config.yaml
model: "self-supervised image encoder"
dataset: "seven-segment displays showing three digits"
train_examples: 97500
image_size: 32
crop_scale_min: 0.3
horizontal_flip: false
color_jitter: 0.6
method: "simclr"
arch: "swin"
norm: "rmsnorm"
norm_position: "pre"
activation: "reglu"
head_dim: 48
fused_qkv: false
bias: "none"
qk_norm: false
layer_scale_init: 1.0
parallel_block: false
moe: "soft"
num_experts: 4
moe_every: 1
expert_mlp_ratio: 0.5
slots_per_expert: 2
shared_expert: false
patch_size: [2, 2]
depths: [2, 5, 5]
widths: [64, 128, 256]
projector_hidden: 1024
projector_out: 128
projector_hidden_layers: 2
temperature: 0.3
residual_init: "zero_last"
optimizer: "soap"
beta2: 0.95
lr: 0.0031
beta1: 0.95
shampoo_beta: 0.95
eps: 1e-08
precondition_frequency: 25
max_precond_dim: 1024
one_sided: false
adamw_lr_other_params: 0.0027
grad_clip: 1.0
cautious_weight_decay: true
steps: 9900
batch_size: 256
epochs: 26.0
lr_schedule: "linear"
final_lr_fraction: 0.1
warmup_steps: 490
weight_decay: 0.08
adamw_weight_decay_other_params: 0.05
Rows from block 3 of a small self-supervised image encoder, named by matrix and row number. Rows with one number within an expert belong to one neuron, the router's apart. Each number is 500 + 50 x the weight over its row's rms, rounded and kept within 0 to 999. All counts start at 0. Numbers have three digits each.
Before each expert's rows are labels from the 100 images, of 14848, where the router gives the expert most weight on average: "strongest on" is what is common among them; "peak on" is the class under the peak. Only what is clearly more common there than usual is listed. The data: seven-segment displays showing three digits.
# router: slot weights (model.blocks.3.mlp.router.weight, 8x128, trained with AdamW), inputs 0-127
# gate: expert gate (model.blocks.3.mlp.gate, 4x64x128), inputs 0-127
# up: expert up (model.blocks.3.mlp.up, 4x64x128), inputs 0-127
# down: expert down (model.blocks.3.mlp.down, 4x128x64, transposed), outputs 0-127

# expert 1
strongest on: dark on pale
peak on: screen
router.2:534519508454522498436510531573517470574511589475456527497528491388457450405532545423465493440484518504424393499511570511514475445454572509463477429478523530475406425498504529558508435473517509479491442567489487429456562483505508426513421461427524501494547454465513515535534429449448534413546489565426462521529604508423379439563482431495498500595425619560566577487477541501453554479446
router.3:603517510519521584468426505514534443516580593548472520500543561432504515533459529453541501435437602564384509470479540516449472462488617487553512495512453476413510505517472550577506409465518525564518554474451382584556496537516506511456428453486461476447533400431529465490578446549451472537505497513458555501452587478522453525502485454547408397513605560557548513573473505469486534571488
gate.3:463451492491419566418525500472516482516473446431473466639528494461480492515643485613504561587537506499493440474488418542409485402579437445479569476560564451586477521482531509484502586522434506555378537582419555552490513447478494486497538500502541392516489474508374525539464455476423484531460488568514513539555525532591485530517423440527527493497520545485484515475558486554495473556498
up.3:529545499474543483611504506537483532478488550585541483355525515516575508477386497401481432379502465467515593563515586438539482545506546509519423496487392536355535505530478506490537412526508570467597468422526458467431496524518512477536452469515404545485522610498620484458491527530535513456493533434471519468497484454501505450452543529449472504512582534563495544512417484436492509459492
down.3:545400457398518514431522531487556502506538490508510494575550549534553511589545508584556443453484484555438533528514512468456466447489470473648520504528481507459479472491526457487484452505450456579417480516495506583508495411457416441531484580523504432549464485612419488483514541470544518510533466483529429544528400483482577471569493514540476411511484543422439580573514514579502648606508
gate.4:518581543553545502495471475478475477517473454466493508534519455366491597527458564568529486576525525549604462550527448503559498453507461481494418475490521467532524487571571503481458545475468467572434540590416539474466495585572411530588538513553444549500474448574537480499489438608415470466597491494412561558521506600471514492434509494463559505399410561478536532521479579471543436554463
up.4:496465437425449447479596587560517546436523537551475491461450522584479415489525483450451516442447462496466544434433495536516506532477579537530530490510491493490502482443446520544543457532532477435611475449580493524565499493427625493407420467450546440489494491452467529495536565397577547548391493553527459469479470387535476490570515511547411532602553495512508446455555391492509567460522
down.4:464524456412471602527506533476512515560536470585517411536435606483465531524460495535520453554563401567509552542404544424496458535482466455510517522470438451552578529569520433471453546438428440467451421536475499498455416531488516514483568613523438512534490550541495450468523462555413523486515418424427506477520417549491589452477597478485540510494460452494490576613467503480404504447509
gate.5:435521476511377472428497538515440583498494439465529475446424498550503542454421436471484517455551521516638426490495464430513471498562499594496590444435505535460449457479479398501545560508426594570498548468480458447538521452403519443504547540447506455530549458497450554501436535569464519526514437475472454523488463538526501611485524635523475485520448566551391499456452463420533492541474
up.5:457490536480412534510522551571472427508535513444544528522597521487632468519518537493577575534506530558510519429432509424507466466477556558460502445512474497495531480468459455341500485448448430549514470445509472545519537415521409382505510524452502404509532583468487465540449461604558486421514428498463498434503481464426494463505506514559479516536473549437504406551449417583481452391510
down.5:455519482477484532501474491564500557505514471431459559479495480489506499577445485429496479518439571538393408368521492529374453500505514498457488481419377446479492652487525499511425533505463588519435532400423466482530465553478527483526464471519503549470407511484449424444555441524547581546461445509435517483514509518492515502419497509528469539471488464454597561439437460604547567529577
gate.6:428539437500504436515534600467483561476425519499548559525433476532503358454504512431452467429450484448573464516466478510542429483477424519528457516481505456460527472486519476505432509565471529449567491574521552550526475563556506443529351462476495496488518412395520464501472441429461593571513462461502500515524590546501486457564502407503397412564420478455497429531457443482532472604529
up.6:474496455517541431507528591535495577488441488584538517522474457529536369460564479449450473481484517447560464493450430528482417527480439528473461473550508493419468490514528486492490567467487503534503505471459479509474406532536492350554391464452472466462507437454514466498530460401489574570543513473548500515496549531447486330581469471475455361497467574470492492501432419490504476623524
down.6:561579513537521594534440386482530485483539525463498479500479576498477549555507491567534461539522485482486436517555527484613411504571515472502556554461473507551508567537461483588482506519526478467454536457483393530493486444471488586453592487584565533515531557496502516515493508603400410531556479553488440535381381459501406539382426495499558533452612470493521529459570482473487511507525
gate.7:521473447373451515423503537484535483582490452482536429411445531503582465408523494438449464452491519501542559468505487481400547592525453576582453524486435522458607469517525650423483392525500471494508482457496528555414489518422580545525521527512508536481490530474481500508567469413492437527483543526556511446484462505439530468522496449508511551510463562448505447532434528383557513491631
up.7:492531550605542503567496495489485489409465534551473539596609517512404509581535492575539518568420537471480508480493476448560529461490497468451467546498546509499400524549477363561562589457504510493512514517485456482609458529532469464477546512561515435445504467515553516508501440551523631555531500560471546605530516486544526533472502548533480508495463456539543525418650510603478496537391
down.7:572449458448460482469509593516539543527500448432465524474424536409602523398493497430507466398510485488481467501460552497464468483543509581529485473387527541514478444445522513478440448540523541517564469526477520592404462474460510566509417524508441546445450465437509498533554422402507460531457612459624485467473505449447604500530510526516581522546554511428575522420410467524515567477490
gate.8:462443492472566428481491522438532607511467621430574549594495610416537588484518452543474465482456461520438432535510477478460528511516513540367508464424487520433540494511433517497472508565482483461506410591515521512495593546507487470517485534505447519435433531557419574537456530491376517467436539486526475563485530473507511514515498430468486432477603472435499513493483343487562486533539
up.8:438516562569592504436469485485496527477463567528530544510440525609504504529500496508462480538523509492507417444502471562564478562472566448507508475482511489439623361593494500503446486554525527516561511588518354494579517553556453537537444481466524520494413576468497540464496462532489501524414501456507472504536583552626479602553543451533432495469514568442470476504405443458422494558553
down.8:539457500496513488550446503460577490419517513524481475493540483487586568486595493497477406462453450496550533408504448423569482552548471521505479499454497457474525618567536447484454513505528608586527483505595412487525448547497525512542581506467443375541487532485484457542665473536418573439534535429547562482528386449493461501538531439440469439427525513466469561538548480476460445523507
gate.9:515433537470433563463568480536539514500508514508521504417498490476472481436526536530488433544519566532484521501492430501417557526466439509524532528550522486516512485511461438520457446447497390459545565524491445490468462397600286554521515466558503449587531516490481556483562400524495441419600522531486440560508523491490545540519594450462387504525517487608515489583541460483539434446446
up.9:526407529468390566453599483538537474396414427566539523427502521467509461509509558462429520523546529522470490477546448492410547506457513565461558505604526342601574537497550454556420532473510444528521542529427469538520445469567346552471453537531495456559521570469460529503536505450482551450531545559469458523467518528492566573479513503484424523521499529520540567525569467502551466516478
down.9:502487559487514548389513505553481612549565473489508511472517476550459500500607497555531530526474519399553561527539561482437445609435558509515487463504473522553510513455471481502482511487550517547465452498594553469432493489470541492470457477398491526476504500452500479425411595544581558495459437496448513569458497536512434552457530517504558644451458521406459508552498450593487596478346

# expert 0
strongest on: dark on pale
peak on: screen
router.0:568557484495538612457484469526493502422561581544477497490526489486540577593466426523545564562514527476431499521419466607429531522568498442471527592518476405563573476595451444612478507443422489555481537493481493536576481504502496531563527466474538425472435472512465483626481465493391470548495445414497514456511498516579478565459477513553521480441578486479471571477480580432502488584528
router.1:504555473467543477478583377511505486405517430431583464495446468469455535507514475460468539569502497461526444559536406615516532507536490438389485543485535454589498428586510488491542501445427489478462383570425553406478557480476526430539559498471541470482435492530514546596360476474500430465493452462511510478567543548532536489524529504507552561454498563497531599480478565445457436543510
gate.3:537564513458497557443458499578541483478461585506570498445493527435471491427538359527463562533440479461483491487446529576449552425522578586507498514460512542536431509546487482479539447577531448515486497471518471602523578476411504513495536503624531559616585539475514540459448477534445547432494561548540442425466511489486459598516511511466525371462456521480499405460418503502500561435437
up.3:501549428498498483439504589471451484527514403477542413425557451468426596552577464395573577509502540599456460540520499530475500482430475516475515555499530517526524502518464492514408456471443572471519613457550587434502515477525629471524417497458533496588531482559532439510536604437512554537510472499561439526543500449565582417491501458465566468539463398529488529538543558533492558533520
down.3:477467536428454503485591403453463531457572558485474566603532524555429500359503503472473512503500451493569494446555477451536516422447428467501436460534504485531507414549434488539422463556510513533453509471528519510417550481606422537513583411431513580475590511499566569465479496462515475516512469497476462409522499557455526432510496474540576583483524615443479520497518553505456496567379
gate.4:511448502485514541483532438484554470551529470478489535525548432454474441511455402499461548489483534544475494427418381496511485479495533507496494528550468495478576664539681446449548387504523508486544507462498449621490451476445492544463522478428498448531621501526499395530494469434582533610479514528449535466561442460479585429489490490471504492533537549420495506518478554489422506467476
up.4:522549550491506537506524541535446484468548493508541489464470518574539640507607485528452455532532479553501559551513577509488553469470538471578567463480566482551454398539307454506514487563578503440484485504480575471467516465587553428503462489518515448439446501523553495499536505606408489421481483487538570443477524525503520521470584577487424626478529486569542466472521484585536439558464
down.4:478406433497477523556473464399530383467423526421500532529541531480467454495465485406486552389562534505438572485482501408538493588482459509490523449449528484550623503451505513463471420555532488532513551537526468551511529523433452532566532526517493567471483424546411477567488536461551567502524489549410441522557510528427496581535462430526435369413517499550426511492443495483546593480507
gate.5:512537493527599472617500434468552490465487492511517441524524486558465498529497517546499542545448439511606431459421445508448552450634520421503529537508499488485611424487404508580506573511539493545570490475559506383522520519509595497523538570560566488552441459465459558508466561484512447481508502515458523497565555466538507511432594511501540444513465522516578402558485483401614594487495
up.5:548392550484468501383556533540464513499476490481552580487523498473439479488562491490492478539525524526492533438688571478586391530397513521474485506468545478480481489468558550508501442532497486481472442382554508584494504515468415510484480402449535540411490543460465463433534529467568559465427567502456526486534485502502517521544448422417489554483562521576449526429532500560499523537636
down.5:477568535472558441591486414514542467520516519497455502543609522457431447469460528571475523419518530392534510502490502505449436517551524482490450515486513472477538470515383576523539411479478507432520435625421438491517457498476480554579501425564517425487448489490518483384465496398563607390508493482472445542444501479534568503591502524531464468539482621544508515476559514506439498501408
gate.6:446516490483437415545540555493450495443497469551472486387458516469501447457421491474461476563466485481539467468454479580560446458561513507456555600600477488494523570511450476479432474475535546490616493544506438412477471420497466517531563462443514349493480581474451448514523478388607448467459594567537477508547420497595543529485391472538536451508510496533530572441488466554488536523469
up.6:535449524373485480499496592470466517489521485501532527465493508473543523404484507514451526525545486542565443460428488545556512483471531475486506587632493510527617537525488514508457513450568479450559517487544450537534543441459552549485529465493521486487378569462559501531526584419678484530385539437492526501582476481564584525393467450581579496567493512496512559472433433528499546484501
down.6:477521590587430547427565460536570438551422525476490500472513495516487530547513486574478503556444479516455471448544563527510439477481524580565430474404502508416378550532463473480448487578484606548426496461481517548396476409550440436524491472455508557474520521541470509514572487597486431420506603520483404526348512527490463519537532510477531495501582482409537451534485507544532458487493
gate.7:503475510540531495503523460412475555482527616604435552473462471495508473542453481543498504569487592487526432565530478493479541499468521444486526490537509517448592455519489529409548498434416501434457606532539562474524529449499481374532501446434466480522600477536568450570530541561515457434560531414578512455514471509522504508443392442442535528481414438514434479566489547625554567523577
up.7:490432522467538551521483488475456523464486572630433504438555502468463426584471535525482452521459562537557468560548444530502522474486521462498563492563452502522530420532540531480467535442440521406426546498534494512507471443420442400422516465409497482496565512543481414473519523485496467509567512385536462445526487524516505509452427472507532511445366405511424515526482504629544658466544
down.7:542595477510487476570493435462481419492503386485452462565536423457469510502515567513485555579597411546420500464527534548512507515483458513540522461541487487493394511388565598486483479484490499443447493579537483502500495482559411621482539577513527576497416493452513551435489531466479497496484587513477428445430398496533425486531413504556528513530501546580545433494537596428490414461515
gate.8:464512517601535431608569467439537496568413487451482522499484538520534437446495542539456461434532461522469449514519498438493443532457490526558531449533511500570522487467554444463469519503453486575507477595459491609478493498594489529485478531547530448520474502487548465509482490526476463546449505574463474637414531639539429639495440548450448537566562480577428494461529468370534464543448
up.8:591480477362475570447383522559497477456555502553470495457552500512477576516517514496485543592504477518535560461476542544511546501545454486468488612467491505396473484522437512520601539500553504440494502481516569375529594505405507433488533451478504531489509484448415512482509489468477544470494480401516495434517433430412567386531561467541573436498456453466566529566501511614461548512552
down.8:518560443554466425554603507485504582513487559463497451591539505434505527421485502553515495472578385501446466571457444469420446576424512558589534479447506438577462510552528456530409525469396372574481426531433489472453461495568477546520454510477562446486522472592447578541461433565521488553522505514482508525424514469521442561460454500496522554482527457539452520399449535514449540466522
gate.9:570475465511480510551486523458463599520456488473501466505534550493404521544456508499564506452504507532564658496532568452490552456474492483515541499571515518563508552579503590451402569441571505583518517512451574559442422522472478572513501476471486553533509544548519454574533485462457518481448475403465499529581473525451538447461422435550452517519442361482445575618540484563469491510388
up.9:544458465548473510514533475464472606468511478522500512518520484484446525529527471459519498476525464510594684468550620429476514488457470532473536459554532528549517484584498573502468529435500556544504480490576571516445461514575435477572562458475535582508678494485450462524509517435494538533552466490392520570546482593448541434472470438478481519530471482458467593551526491607477513508391
down.9:515558539471452464531509604556528424514425538534477578495453496500607517507530499415497449556512494528437499455611518579546544500480538480513588370410479487395494537483523546544467439581507404510482463477476491471479466392526466493444472458427508520499462476465466563478531478561545442490521515519537474562372555486481544642505540519528491470512525500431614540525396488516475493455569

# expert 2
strongest on: dark on pale
peak on: surround
router.4:544590543483412563421503403474461469404512596520457503492431483510495463576536471519562492430497507423436458434547481542502499468522547402445524486538518443435387481532568531534478478501514612419509524550538493514477472532584420399453459480529520443447522526476584450503524471503361488568498497470487546488551485553396449562483457467462448519500574463430414515472530500476415501544472
router.5:650445525522568542462484468482491444541552440492489561519548539445461450525456472436507480469489480434424534569484515585549455515501486517514559549571468559543579636501555527520463397544545559466481550489461414580467447521593510574464540442518517543436422522505473468502497489548471462503606462515548548544484545527518446492563443475531535546461550659573533488545556541518518513571443
gate.3:557470524503454561566451508549478578506348520505368570560435462476485484569517467375461366527501488463502525472514557433505467517516466516437484537486527494477555436398452461411386465471562472532528458564577480496560471466497504457385477503549499453442555499461450490532500509462459465502504522480564457452511497434473555536560368599479510500497490418420502501535486537520454520517515
up.3:488513517447582493470535547512551473476540472453526501471535512494462451433513459535397575485487480506601503544518563530479548446525511585607434519564491451489466491567488469467508593519430482416504425525512528420511604472583503578480552591517420485547491545500404499379439492464518522367553580438446525500491487588518439524534562460500548454419521536548404398490491523475485530464480
down.3:519500446491428443474439474488462569464390468595538618553443488513564404529523513474518454549570465466477516438438481536528471490537478466487446400542587501492493443508450552487456456483462509566412622572501569466538500428460530526409533446577521541408465467427504472495649485452501477543513427469566472524446460462618530542515524558519482458498435499461441529515533529454547526494460
gate.4:450594523515479543495527491596608566412545521541501481476516535474428519519606454583456432477502551524484430486556591471481476460493518568534497496456395600507514473490396459491483544437494482512473441526449428407491497417608526556484452475407458495363539472487542478511500546531565571411546511510556449478462534448438475514513574494512545500451511484432489480535490537458471498439620
up.4:517510485543475468584532456518518414480447459499493481549512401389470451518530564445519543509499640581477478406486417467499417508536445373533414532572501428455565547489475586550492533510489542528476547496529511553548480440550523489470555534585488511557530509541439470455445468474512543448517514485548572526542560391410491562449471536546545509488472465495436563604479489452612500521571
down.4:503464455447479460505430509376538535459500489498518538462529471458601464518558482539377370526448557531512420518551504503468420491591527520461528466420462439427571577514515499507481502474593516476503575498506448578505384496505498446508486510459502483441555431563450540570586473446476468534595535448454449479467447519456544509557547503459412494505496552388404517515536505454470386513504
gate.5:546436540461492457446491496421473494503452497520442550508396438485430499553503562393466418476488496497489512531406538527574480427499457570477504497501429495560469476465447555493489512448449536440481429459513487500562495526526540490372496529479487559600384482421393554623514487520505426465574458433454510455540470547440470461542513536555499451368486520549518514467634552521476464536518
up.5:458572469529530537572544426553469456498515479458595446477537554527584543459527506586518536496512502435586441431565488397462520482458528454553419555513555494434476529615523450530512523541546464535509518568463492560419533428495423499559516475468476422437611421550587507373513516503452538554462575565533440516461500418547527447451435507450492521561480496418527423530431459527486499513470
down.5:549525444535612490549542450481483531482518530488490475441519518437427390510590516399441466500478494551402517488521541507570448434556464524529527566430521481548505558448493531530532569506448461458543540432541465519628459473475511460470504453525469512617426459433463585557498425521423458427488435430498460504483609516521462482616561487504509477431541535595589541491593521487503502529478
gate.6:500559465532462492484512516444508489485451530427506501508548479609555541508439430439530550477412525519547450564404526563581454569507528437456478556638523484479470472452447370442514553505484485501496450575528537560512460537543549543425553509514463497494574511428454543511531495427463471590446474571374524527597474470486374443469560541523519542479483450491538468515543556509443409444558
up.6:492457535498517547580449520525512499534520440561498468502438493405418504515502523520472503449601493475464616446570461435407561417440498557538500446394517513524526496616513586547499440496497479461490538451495494406502531509524445446595484507470516524482421442561548480503493499575533501484562533437592495479402495546480603514471462528415478411504524466476429568496491452490553617611463
down.6:607553508485539488507481426510516589524500486440586468495479469574464464548483437499403487569438524484491579453523559425483533464534459388491455498516447480474455473460450420456521582551495577459447544574485576530478583521467526494475492523409524457499510528527542483456585561535341484492538528493528519507509579553569461525524514530588536574421476548442565479578532502510482440386589
gate.7:534493517446566482586528574526617574520541504404459547554535587596549606528593525518507497452528500538465582522555498545527464544519539576510545483559526497531523535527533510485525528525548445538492375492506477398531455476511407504534547493435575449381555556422413550499561497488523452533531543442479539460488534514489473445524487575430542477548587600564489523522503540523603480514521
up.7:540462513388619515549525492514515561491536486475384574468503613532509571522615571521500520466527496584428582545468495490547442511537508572516547449456518447565550540502497495537512494507523432499426352546458498428540494474581445545554463540453563575449549544493414420482487535488533449481508583438563512482516553504457443523468483549454542522538571604532503524523498550574511436534474
down.7:444374473424438472529434650497513410467502583471508517501478514523499516501478511397490471546421530572463477493568533444498583536493472524478486559601495447545495393480536469476450446453511525552439522502440518459540454500496465468476488522432506576456522546498503458452510418550498513505564525516455634375481560491505537556514533541481455374499430473480545572458514588457529530428442
gate.8:502459479511429510574442447507500503500387469502537477444518469489517473528425493438462548431541477564527575480582563470515516484480492513500580520504475419522508506497553516400523511476453561519588542519583521559492534470517479605377489536448556600599523524428521407475590449491581515478524598538474406453537503476480521498483495567522431428408378495496603494547447474533510470553553
up.8:510537466518552525507606563494508463527581485527532515536530559501473531494599483526508452546437525456512472497451444510519487473529500484488379472463546570535521506471468517597510508542551492435422377402480512443484526549468488388599464413558484401428485422541484565503443548523474547516459417449470577547484454567569477386522492492459552531569587527442382508455531501522472552475438
down.8:558526559568470560431447486470502486516450457564436537487543371499355548466485539452562495477512518458510525494546507571525426505495490519461496553499458516519538634646551506504499570508521496490480542599583500514519512442454550597478538560577486559439535455468461503508530510481572508518536465544453507456403527637524484551520482532552487477428429496536577527462491528510572610503444
gate.9:563495522448516508494582563451467559553555537520482523552493474547484471536538404495471494520543548574455546482515506397567518530538530510566540515517487463538540483421632430457436597444427489616554455529526514506567496572460391484602494511545505407510440477537522543506535446459545513541448589502475543610424530486470444522497571381547536505517557454561557458445516465461506429521545
up.9:501467497551412494552448455525542520447456470491537510455480540447497548468474590485553506468463473450557464485442528599416500471497492433466497443492483580441455471577436552577558458508526537449398541458432462422421545472497562493441506501392463605486621540437474450519438493508489478438513430514479512406605443472529568507539423604451487510491444591468498518488447545575500591507501
down.9:556510512412493584446489494458556496579571536511482539540433436544467517481516421483532492441535565467472404468565434518546585569414434436465506467540480502504528471488566417438480542511557479486553503471456464461597574543542506454444498531555426442463538563468488459491512543466505541571462597572438479459531428635484486621453446422438515534539482558513420466475488460429502451435527

# expert 3
strongest on: white glow
peak on: surround
router.6:429593451531540554475442399530456538478458509530485548378429503494551604542475483480528518481496474506455505514568422495554561462395494572564433486499432421504506484506479533591552400517392461459532519482556458494549514505416514502517453497526505452486564511507544535508546564588504525535477560575461407448383483465478545572433531543566482503492518546505537480441509418367538446488470
router.7:480497432421556575501449355528498518408543591588512565401498465526491527528566420531578516477578481514437481514507445584551541509434499505504463513483561459524593531473486461511546353451487446454447511484532435520520462506470509508512512453550534455442484516435468536498421516577497563537489531493448448486450479514397464576469529583517458488507578529557530514434506402397549490494422
gate.3:444497421552551601553508504517440572568582484525527428558437523542504535503451480378409537485495563510487453619483550444454556504592575502434453527476635475473544492544401497472498614532529426552534477558472471448501625540401494565437478500466500411469472455506490521439464492488521499482510476485527544515544548575502449484505525521497475587421506507490533517409576522521505482520540
up.3:512572492537544463433514528501420490483587514519502520610489469474574486416484538469485469433575511550460505501488442515426500562353514485573471567418482521473464422525506651508485534537551601531524475554523411583506464522438461444509446454556583629486530560600552488532464451493487511414511507479587524512504476457530549516476539469451492462516543520541443532431513510576533486594502
down.3:454488400490492448423462494421550636499497528536477472415495472437643495449482510407544521489436493535470429501478485431494575541559504517493471487514647484647458530526530528371495478472457486512439497559486494561426485533449525406434520548552568501528488436513477501476491481405446438540484518547483505479494411520504480542443486545437510542504507457509592476423526461526513515587465
gate.4:546470552459572467490606594432509412586523491448470467498528498449580465522527501534466556495375517567557452416523473490586460537458548395487497477553567572566531490519513533470439513567504546509490474473481528502502454489504494421465418459467458586432526520509514520591481496434515554513487472504488545571512513464589510498415505372524542453489526425504484507558452576633542530613527
up.4:510470544456561500522582574455492405539534482473509476532525445482532483586473452528487558472377499508523545422563493472592437489415519418467578528525564583565535474498510488438453563622553559531543443503500516420498468520545445420445437483508496590462493524490502496547468542482458560510508473537505547562495437502538508508366506364515504471463518431477454499486472572557528529650517
down.4:555497551532458542485516448535565456458486504457504462517494563498440501558443433478492435429510484442593497471489531436553531549487496481563522447577400564491471431517453529612477434498539427475510387434543576392519508586602540451431474492536530544557478553500612500571518460411519395491444612474508505404477547564453528539474464553529503494493423545437469509510482470437455491507547
gate.5:439517507499434554542465526498488568487477501492537360505465453480466481496606525408415481484420452491640537496476419418548535493424497640455469462457536398479521575463535471492463614522409538526487545510446586525479509464520522558440465446457494468540463540521455522467496436558519485505580526533524499464551397542495455426530504493500500560426513394558504498426549518433486540523508
up.5:477528515539420565539467538534483553554507476458492437473463472479473497466567510456499430496405441479598538492502455414540468506450490606473479479464468408460517522485504554463472670546442483520480540558449521513423435474494584520505463483466493475550502568537453534445425500568546496524635591473577492506502418493477529348523489485489519635428508451517459469436522527436494537484555
down.5:503535500503517517500620524492492447533406513573486493527523405505540476508517518628553550533557421470497421527462472501409578543528481461616528485507515539485471481549464409558478497541468509497471455525496511526508520510491485484409465557487539575523534524476495485488455625403471580528556581507538517552449557577606543506460569428570467491520567565561413479470386451589422482507536
gate.6:381579399635501572454476529565485531462486500420459463488595509426501493459473450502482547527480450468520514435476546521527510494516554475476461468468565567523553484526360484564534501472440479457512505568406454450475548547446493597574541549412452548432455440501514480547526541488374498488539457457447496495475445436548452505556570404421502541518510517445542514485459483501425477432559
up.6:560521522433402475454558487492500398462402568445463471471496535431494575583456552517453494531501508519560493439477431515582451476497424426540470449468516478463507494544466510573511445469573470541439438622463503539538500620526369511468479552519496529532386520526501408498568434489546508523523469532533470472494560463548497521538447559501469414505490543533449522486468508409614483380464
down.6:523504619421504519470446486469507495497547484515534653509502498453555507533536478457481466567501476566501369493490469441518541509516401505452431596454509525551511586486437444519477486416468472489469380565598471480539490463470454433504464483537438545454580608495461558470540549529562477547439525550513460545463638494505460517409473508444524556527483404465525469411466538475522546498457
gate.7:399507509563535525555488594495448433562472482545384502438460598493524448562447505483506439569474519492634491541441397510590495537495494394541560455588441529469507462586489500558496431546410548485518512548450461547455451480556560501456496470495501484482546521498480511492535526485538539418453492572658476523424486522520434463434483516564440475572518444442431460513454453475496489516457
up.7:489471472404491478485435423531505518451532504397574483620534477449439479443578552532534548447498483452407440461497622539432451478515547560486433456421625518559587512410517491520485543475524435557475446457571529463536542503361487536517529617532554509500522458490454466464473512529519520546508508482399501517525500519495506562493545552404504533491591563542514520508560567452516495488576
down.7:465472468505469529432571567479531560560532476476414485439516474508486477465580410464502572605498584528511502571518522554439616463464571481494609451556475571502526525518482527503493602438418535488552481474448553563507536508487499394524404414517533433501452519595504474431560482616524543550555449494564547528507457492482477471532544469614532539419490441474506453531469417464562510544489
gate.8:509591423438540524376540522452449513473505437484474570492518528529535497442514478478523542548502524539452504458555522510518450540509488498524492459534659571579583543421512527480548461552512454578504437599575531505519584432466509587472476516466556516429526580503409481444513498500481570576571541496501558583480514492463538436516535482522591485579609523391569457468594456479478483529504
up.8:543412563598394509584512475593508497452405496540514420535468527463470495519437519529496472483462490518581464486442486522490563431512489512511512507505363399479445431480504465574423511487468509420541566408387461445441434496557493431533486584535460461571466447496556546555489520485483370482477476509498436466467545561527489539483469578513438544428403498598508471526480542482499518471453
down.8:479510398399483606482476562482443516389528408478479533512503511496494504373615533506492596461542521479451501526550575547483384499517478497509600464603631492493528550547502483447503531457522534484464419516536539565592546450474530521491530444506512464445512552475460451463544469476487620500510496496465551447462516496532490435501488573486527546552583452465596465488514520518443494440395
gate.9:602602466525539562444508546480553474475576484445466481448609470547566489500521440477520512556450465432504521519360518506498462555597561440491586512574546548507554573498418430522501617544535500505448522544537513553520476533597487531474504384411565425451550553507476474469493482495533472547542442561542505583502531419578549511497504462515527468506539567438537501389563460514481497503527
up.9:429395560526497420599523496491472508531488518571551455517500544422468553438480581518482516464548549537469499512511549521492507462469510570475406514478421414542438482488565581441507471435485502438582497460457480435560472492464485482587491614532456557541478386549545515536520499491516534484514561524465507455462565636401530499514491617480493563500417430602468444575451483458514457438485
down.9:620537462477497568432421575472489627487466474534382537488487465483556389520481518509519542570496491484498495436471467640462527535482371414530528610512501524475549558523492466547497562485525457546447582464478490501517598473513535559417579454505513505442516528474520501495377560518554495546498500476494493495464434483550460507495496480432507473458499448398560506437588519541465445450431